Weights of a small image VAE.
Model: 3.17M parameters, 48-pixel images, encoder activation gelu, encoder patch size [8, 8], encoder layers 16, decoder norm batchnorm, decoder widths [64, 128, 192, 256].
Training: soap at rate 0.0028, 6900 steps, batches of 256.
Data: trained on simulated stained blood smears, 97500 training examples, 18.1 epochs.
Rows from block 11 of the encoder of a small image VAE, named by matrix and row number. Rows with one number belong to one neuron. Each number is 128 + 32 x the weight over its row's rms, rounded and kept within 0 to 255. All counts start at 0. Numbers have three digits each.
After each neuron's rows are labels from the 100 images, of 14848, where the neuron reaches its highest value: "responds to" is what is common among them; "colour at peak" is the nearest of a few named colours to the mean colour under the peak. Only what is clearly more common there than usual is listed. The data: simulated stained blood smears. In brackets: how many of the 100, against the usual share in percent.
# fc1: MLP up (encoder.blocks.11.mlp.fc1.weight, 256x128), inputs 0-31
# fc2: MLP down (encoder.blocks.11.mlp.fc2.weight, 128x256, transposed), outputs 0-31

fc1.3:105089211130118138125140171151133128119100127077121176081195144102111154082120120075126116107177
fc2.3:186169138071132147105133087070115174137144175154130120129111122154147095154094136148123151117108
responds to: kidney-shaped nucleus (46 vs 14.4)
colour at peak: pink (99 vs 63.8)

fc1.208:139100181126139106063050084125122108139125142121158116132087166160118051107139093146095122149116
fc2.208:084135049126153177146147154111123133169093153209174157141112038179109161131172156093140168079113
responds to: ovals (60 vs 14.3)
colour at peak: pink (97 vs 63.8)

fc1.78:146134119136098139157142155090130112015155177169106069088081103084099133106088188125138078134115
fc2.78:075120150127089113154108117185067142119094104099056093187140151144087147140193102104154104183140
responds to: crowded (76 vs 40.2); spiky cells (32 vs 14.4)
colour at peak: pink (98 vs 63.8)

fc1.11:140130135178159078137105101133099145164111123124135076197168138105124110126117080123121149157073
fc2.11:127124164116078157117151136132085121086119105143118148072087134172099106081178135127113099077127
responds to: band-shaped nucleus (33 vs 14.3)
colour at peak: pink (96 vs 63.8)

fc1.216:099125175081152123171122229130138082106084073075117131145079101106159154098126186143114112127154
fc2.216:186177128118101163110101134105096186117154169183155146166128149134114088133087102131161142093064
responds to: two lobes with orange grains (34 vs 14.1)
colour at peak: grey (40 vs 9.1)

fc1.8:164179084181158123160139155147161127191095080141128071155191085129099125090099077115165120177089
fc2.8:101082120063089140104165047124111112053145174133157154084087118133160096145148138158102162060136
responds to: crescents (43 vs 13.9)
colour at peak: pink (97 vs 63.8)

fc1.231:156091161178132092118160173100174083157103082082102111148114080133159145127153123117123132120131
fc2.231:133154125074097156111131131140132163087132185169151132125111160155108031096075108134102146065062
responds to: lobed nucleus (42 vs 14)
colour at peak: pink (99 vs 63.8)

fc1.244:126150128125181124121072111116124103143159120116126151164091157124142084125177129141171122211111
fc2.244:114135140154125116105076162127138079135110159152137164088114126131066135086082135143117156079209
responds to: ovals (40 vs 14.3)
colour at peak: pink (100 vs 63.8)

fc1.106:102125102101094164163062061151079150143180163193110102085138114132088122145088088131129105160130
fc2.106:101107138175161116126110140136102055090154088135103136182138085116152183167148127129081109114157
responds to: spiky cells (43 vs 14.4); dark grains (39 vs 14)
colour at peak: grey (38 vs 9.1)

fc1.48:144078138124120135165145133116112103102039103083142110134095077091128145159165134131193139094109
fc2.48:135165139126163168086157091121095141102146105137091132182124148133102082129136153140123141081142
responds to: round nucleus (49 vs 14.9); kidney-shaped nucleus (34 vs 14.4)
colour at peak: grey (49 vs 9.1)

fc1.38:149056123103142156160074073149175124103156143106160143087146180106190080131132098093142125126194
fc2.38:143117141104145103156107198185116080112124160112150155099134190138112104080088062191121205197134
responds to: round nucleus (56 vs 14.9)
colour at peak: grey (58 vs 9.1)

fc1.53:114151125155135163098124088147111124125073155163139118121121138153199081063125073177183149105169
fc2.53:115165185157116149147131107123117150151111088122100148169163145161073142161188079177206128143122
responds to: target cells (33 vs 14.6)
colour at peak: pink (97 vs 63.8)

fc1.155:122113097096106147098146130105151123135112096210078098182071152099103163109125150135133119153087
fc2.155:122141130071092105161152130107144152199088131142140127150165097052157132081124116136081114097070
responds to: dark grains (43 vs 14); spiky cells (37 vs 14.4)
colour at peak: grey (27 vs 9.1)

fc1.214:138162050088132140149143087143131089191171115130072126125140107125172093110203161112185115118098
fc2.214:163106138144088115118115123144132101155174131105110170102188123121144113063109088121068113161120
responds to: band-shaped nucleus (36 vs 14.3); lobed nucleus (32 vs 14)
colour at peak: grey (70 vs 9.1)

fc1.187:152078134145140107121155113094136099088074117062173157128071146117152119157156118103120146118152
fc2.187:189163119125067157167128140147106150185119141151100163161170082107126079097121151141145145114116
responds to: small spheres (42 vs 13.9)
colour at peak: pink (100 vs 63.8)

fc1.88:121174136088178095120096097115151144122150087134085125038180175141175130155202163108110135092141
fc2.88:114110184102143095102143117167144054151118142127127151150175142138185135094115164121181030108147
responds to: spiky cells (44 vs 14.4)
colour at peak: grey (26 vs 9.1)

fc1.161:091143129131153172178139163089123117141165186158060160183129103149099150134093163155129171114106
fc2.161:151107107133122088099073158120182109070133116152107098118136170126094149163106110077142088115177
responds to: target cells (78 vs 14.6); crowded (65 vs 40.2)
colour at peak: pink (99 vs 63.8)

fc1.246:155186110099112111177161141089138122159162134161074167150089140132137139111169086114190068124119
fc2.246:162091084155161112100139153143125175160092102112122145110150177141169150170132182116137083108086
responds to: platelets (78 vs 50.1); crowded (71 vs 40.2)
colour at peak: pink (98 vs 63.8)

fc1.148:100121129090125143091140074083155224158128135093154132104089146160122141133130091119152128135139
fc2.148:102098105122173130074143101091152176035105098171138083093087113175108154098120134090157153115119
responds to: kidney-shaped nucleus (70 vs 14.4)
colour at peak: purple (100 vs 2.1)

fc1.223:174100102116090152126101087057087183151111098200120089156129086107175135165129123145126128134085
fc2.223:074165163094150107100158102191134114107163137138126145113135180100104152144119107089194137127137
responds to: dark grains (93 vs 14)
colour at peak: grey (31 vs 9.1)

fc1.47:167142155145165110167183129181090145136181096153159139147131129090136091106142084147117089155153
fc2.47:141135145139024140135106124135176075146199128120155111088122114138055140189141110147099144104143
responds to: spiky cells (60 vs 14.4)
colour at peak: pink (97 vs 63.8)

fc1.34:094108149078131163122087103107068156117109144162155169106171143100230075119144141093092182119129
fc2.34:117160163127069150133126114110160098083120101108117068111155056148128153131146107113143106173109
responds to: lobed nucleus (39 vs 14)
colour at peak: grey (27 vs 9.1)

fc1.50:120091141145153102160090127107077151118111113129111119146173110162214163120126104172118136126130
fc2.50:150181130161163102043136086131165148148112106108119081151085143150082091109135169111164101155141
responds to: lobed nucleus (33 vs 14)
colour at peak: grey (44 vs 9.1)

fc1.118:148165187118165113175178135130151098147089123069142205140138199116127147071107110117168144090204
fc2.118:134123083088131147096139110072101164197116116207145133160128131125122070166115176202127106105166
responds to: kidney-shaped nucleus (70 vs 14.4)
colour at peak: grey (28 vs 9.1)

fc1.127:155079184113066125147157113149134122130170156157133128152182136105124108100161105168147128116137
fc2.127:127132134128073127147138136158118136165204142092181115096118130125138179127134103142107131107135
responds to: spiky cells (44 vs 14.4)
colour at peak: pink (97 vs 63.8)

fc1.102:095146145105141072157058172164108093129092075099130089153173100167171115124124144099157127140094
fc2.102:143170160093048197071135128124088103094133167127126101106148143137140094083151149152096128150102
responds to: kidney-shaped nucleus (42 vs 14.4)
colour at peak: pink (99 vs 63.8)

fc1.93:127160125139116114137126147134143098084139094144095121215144178148039142117095066151097155210125
fc2.93:124200128122089115133152097168082082122112168106176184125108172147142102113175113126077095073118
responds to: dark grains (74 vs 14)
colour at peak: grey (63 vs 9.1)

fc1.151:115114114102085080167216133155147146149168193060142156111119105061155112109119097170162135082122
fc2.151:178135161130177163100087129128088099174112092158104125143185196141102178142100155114132111145090
responds to: ovals (60 vs 14.3)
colour at peak: pink (96 vs 63.8)

fc1.197:195129147097154129130100099078157084134081146157088114093169085112144168145121133131106113162099
fc2.197:145139079205163131099120100125117124019188145124153125139089154076100121107170115106149143130154
responds to: dark grains (81 vs 14)
colour at peak: grey (59 vs 9.1)

fc1.220:142223158139157158106091172087138156179110104111104147080169134073055102116107182061142107152106
fc2.220:109152190150104135195132161169133099176167096163031081096108158119117107103100184135092119151131
responds to: two lobes with orange grains (35 vs 14.1)
colour at peak: grey (45 vs 9.1)

fc1.94:125100172167145111095102148090117097165102106061133136159126112116188132149206138142133165109113
fc2.94:150157146122082142051181134155121132087105136180097190134102115159095077087089079150081152093128
responds to: kidney-shaped nucleus (56 vs 14.4)
colour at peak: grey (36 vs 9.1)

fc1.46:151127188183125130122060060123188140169118179168152116065103079134141122167116117105137133142125
fc2.46:100092093104128109152154144090099111078103096097106139099147119101062161162051149162131131102147
responds to: crowded (65 vs 40.2); lobed nucleus (37 vs 14)
colour at peak: pink (99 vs 63.8)

fc1.74:114177101116114117138059124161109151183126137168145100164158130129117075129054131140099120204090
fc2.74:113054112111088160162156094067196105101143120176119166113106093137132101130146129105127123065096
responds to: band-shaped nucleus (36 vs 14.3); crescents (33 vs 13.9)
colour at peak: pink (96 vs 63.8)

fc1.170:086140136149068193127126159109143100177138156133233101118156195130118135068096096168145131105088
fc2.170:086082164122122024060120098146142161157149158103137120201108169093115066144168159123162066146159
responds to: discs (97 vs 14.7)
colour at peak: pink (100 vs 63.8)

fc1.196:174044172170117115153098098115134101112144106139147132106181157091099138137131200138120097103086
fc2.196:151123163125112094132147125136094081124053176088166140179170118142132082129146110143099166137110
responds to: small spheres (39 vs 13.9)
colour at peak: pink (99 vs 63.8)

fc1.87:115142114137155103157119156136115107116060166057151153130172140100137075114144147109152128141097
fc2.87:161111118100076160107100072074097110145147160181145125137192134150121118180132161144108115118108
responds to: crowded (67 vs 40.2)
colour at peak: pink (100 vs 63.8)

fc1.37:168152165154110087095119114112068096130184143157148167102089159227117097120132044148091142115142
fc2.37:170136181119076197192164137123152152138099169160127196109100093097136104184111079131166104109114
responds to: crescents (36 vs 13.9)
colour at peak: pink (96 vs 63.8)

fc1.226:091144130148185112122127136152130147160172112143121132101170155162105160141146151121164123168105
fc2.226:156147137119124183152168067088141143060117133143158036139062133116155104159101124126106130130115
responds to: crescents (44 vs 13.9); teardrops (42 vs 14.2)
colour at peak: pink (99 vs 63.8)

fc1.190:078113191090106152173052140129116101096131109090147148100138109148132117158139117125150157093124
fc2.190:173178100152146186128155135113134157122131113089080090134147124117122120156152136133104123109153
responds to: crowded (65 vs 40.2)
colour at peak: pink (98 vs 63.8)

fc1.210:150185151174064131102171193162106116100125063149172133081122126121177110115186083078172134161133
fc2.210:111126095154102106117094156091136107124148107127185173186104124113150153076095162158098155134125
responds to: dark grains (46 vs 14)
colour at peak: grey (30 vs 9.1)

fc1.68:158188144119048094125166130110206098173030166129138194062113163069129096092091176097127070133127
fc2.68:157107165147163141059133146128143179129102152143108135160118158137124125148111094140084153133144
responds to: dark grains (99 vs 14)
colour at peak: grey (59 vs 9.1); purple (38 vs 2.1)

fc1.165:108111164173163135118079058137116145166131164136180137123135139122161096110131062088131166130084
fc2.165:146113140124122136120171139108110080128110047132095168093156102057084127140101181157136168104186
responds to: crowded (65 vs 40.2)
colour at peak: pink (96 vs 63.8)

fc1.130:114132175146109140147147121141143106089117110080122129060126111090091190129178147140163111082144
fc2.130:101199141116175134103134157088121142144098138108071151210106151121084126176158143098062146140127
responds to: dark grains (67 vs 14)
colour at peak: grey (91 vs 9.1)

fc1.240:171111065107099095171128096064162130128095155061097167097174149125127140112070137134075126151090
fc2.240:118117145065151145158101131113101130133106194109115142118149060126158126118108068134071142124068
responds to: platelets (79 vs 50.1)
colour at peak: pink (96 vs 63.8)

fc1.164:130129077134205088098159129123076144133079125108155138136090128147118091121158081207107132119110
fc2.164:138132155102148182095130113127124124143115139142159121111139148157164129101144101100083173133130
responds to: target cells (60 vs 14.6); discs (38 vs 14.7)
colour at peak: pink (100 vs 63.8)